python train.py --arch="efficientnet_v2" --model="multi-label image tagger" --dataset="pictures of board games with random positions, seen at a slant" --train_examples=195000 --image_size=32 --crop_scale_min=1 --horizontal_flip=true --translate=0.12 --color_jitter=0.1 --norm="layernorm" --activation="gelu" --channel_attention="se" --padding_mode="replicate" --depths=[3, 3, 3, 3] --kernel_size=3 --stem="deep" --expansion=4 --widths=[32, 64, 128, 256] --num_labels=11 --init="torch_default" --residual_init="none" --optimizer="soap" --beta2=0.99 --lr=0.0037 --beta1=0.9 --shampoo_beta=0.99 --eps=1e-08 --precondition_frequency=50 --max_precond_dim=512 --merge_dims=true --one_sided=false --adamw_lr_other_params=0.00083 --grad_clip=5.0 --steps=6800 --batch_size=256 --epochs=8.9 --lr_schedule="cosine" --final_lr_fraction=0 --warmup_steps=340 --weight_decay=0.4 --adamw_weight_decay_other_params=0
Rows from block 2 of a small multi-label image tagger, named by matrix and row number. Rows with one number belong to one channel. Each number is 500 + 40 x the weight over its row's rms, rounded and kept within 0 to 999. All counts start at 0. Numbers have three digits each.
After each channel's rows are labels from the 100 images, of 14848, where the channel reaches its highest value: "colour at peak" is the nearest of a few named colours to the mean colour under the peak; "responds to" is what is common among them. Only what is clearly more common there than usual is listed. The data: pictures of board games with random positions, seen at a slant. In brackets: how many of the 100, against the usual share in percent.
# convs0: expand 3x3 conv (model.blocks.2.convs.0.weight, 128x32x3x3, each kernel summed), inputs 0-31
# convs1: project pointwise conv (model.blocks.2.convs.1.weight, 32x128x1x1, transposed), outputs 0-31

convs0.85:541470503499505474497493543469457453474466460514540524535425448516474415499482483522427457424442
convs1.85:501546505485480540557504534486437422515520483506487538526450575502457411486416477484502481469459
colour at peak: black (55 vs 9.1); blue (40 vs 5.4)
responds to: discs in an upright rack (100 vs 16.3)

convs0.107:573544551453520479520455478570517472559521467526440574482563524491540499491438529504481494536542
convs1.107:505515487579462455459481437498511466508558492477492513454550536565451518429446528460542503487434
colour at peak: brown (37 vs 16.9); white (35 vs 10.1)
responds to: nearly empty (65 vs 34.3); draughts (37 vs 16.6); noughts and crosses (36 vs 16.9)

convs0.20:524452501489441439535449556468443497494492519477431554547517542553508435524482516496474467456430
convs1.20:510508504551477452591526523563481470532489507534499512555523583518453387481507515496533484479499
colour at peak: brown (99 vs 16.9)
responds to: draughts (99 vs 16.6); nearly empty (64 vs 34.3)

convs0.53:491512478484497526448543578478483478449462522493523537464559536599483437497586473506509501545476
convs1.53:512511570471459437523505488513453518457501439514490529577522496542523537481598592487521495503511
colour at peak: black (31 vs 9.1)
responds to: discs on a green board (41 vs 16.9); digit grid (37 vs 16.4)

convs0.68:546536496463550534453509446584486505552546533517515492450499444407445517539511499502550465503527
convs1.68:455483582545471490529504434497432464459513478474463491452458551489448472427547475468509547456501
colour at peak: brown (43 vs 16.9)
responds to: stones on a line grid (84 vs 16.8)

convs0.17:457499509566522461493536474512501552490516465504481505486569501449486453518589582397499512484499
convs1.17:494507452472491472492451588461578525479473532546442519499451511507569517546502515543435513516565
colour at peak: brown (40 vs 16.9)
responds to: nearly empty (60 vs 34.3); digit grid (50 vs 16.4)

convs0.45:480520572420575545491542494502539457505513404467526500538560526510513485494491505479518458563544
convs1.45:535480479501511485577470556571485507590487576517532562476514526495538513538516476516477581466525
colour at peak: brown (62 vs 16.9)
responds to: stones on a line grid (77 vs 16.8)

convs0.1:547525517536506556471494456552458475582487476515515563486534519537541496526568519541570473576483
convs1.1:507519460421540452474435503475585461469474533452453462488517544476523486516434455443499534463502
colour at peak: white (46 vs 10.1); pink (42 vs 13.1)
responds to: noughts and crosses (54 vs 16.9)

convs0.115:446483499538508422481485527454570594456535461481491487525477484486462509573485539455522502429510
convs1.115:483532520426506516454419519413502480409491567462545480515535480493475479539500525495523464535458
colour at peak: black (32 vs 9.1)
responds to: discs on a green board (38 vs 16.9)

convs0.14:460499475502431540455500510528539485474503541486403476505447510490505451500443514411470542424483
convs1.14:494478542536501553585459476453480511461473486456418483508538484518472446466528514427457479573525
colour at peak: white (67 vs 10.1); pink (30 vs 13.1)
responds to: noughts and crosses (77 vs 16.9)

convs0.19:446488468527522542466458462475485446475481535446508521473463551389459474453463444495449475510530
convs1.19:515541526579527501500544515568505464547494578535540548512495580450511485515507475506556478503578
colour at peak: brown (70 vs 16.9)
responds to: stones on a line grid (100 vs 16.8)

convs0.60:533505479515560501544546535479506548408484554553531525497531492433482509577479481438548540537505
convs1.60:487510569487558472502492561479502481530524468478444473459496421555494419468524498518408501545522
colour at peak: white (62 vs 10.1)
responds to: noughts and crosses (79 vs 16.9)

convs0.46:521510514497481515504554507518525523451530512469469494448587486588506493528431552585444448515494
convs1.46:461474458530497515484487487563474543423435508491534566501414526517543544445550484473548493473538
colour at peak: blue (48 vs 5.4)
responds to: discs in an upright rack (52 vs 16.3)

convs0.62:509502489508506535525492500519536533474458446455561636527491549563500444487509462516547512537525
convs1.62:472462487490515419495544500497441504491435518484475509524527460453427500386473537530476508437505
colour at peak: brown (64 vs 16.9)
responds to: draughts (77 vs 16.6)

convs0.44:500546496517459508433556498589541527495549540507482518536432548480523521525526438485517567539446
convs1.44:472406527481533540425562482534468475538451526515484498452492479526457494471505477416440448507499
colour at peak: white (67 vs 10.1)
responds to: digit grid (86 vs 16.4)

convs0.36:494494520511573465550461556455545586439511555511498462542479528453510537533452518482478564468523
convs1.36:514498483472537469511519566462632479486464561533509460499526532512503504600502513479487532483539
colour at peak: black (42 vs 9.1)
responds to: discs on a green board (56 vs 16.9)

convs0.57:641484486453463459476528503521489534493462537542538487476505544450453575471486519521508470494477
convs1.57:420504522481551550542422563500545480522536442506465490490486448513474495471548450531456431532503
colour at peak: white (42 vs 10.1); pink (33 vs 13.1)
responds to: digit grid (68 vs 16.4)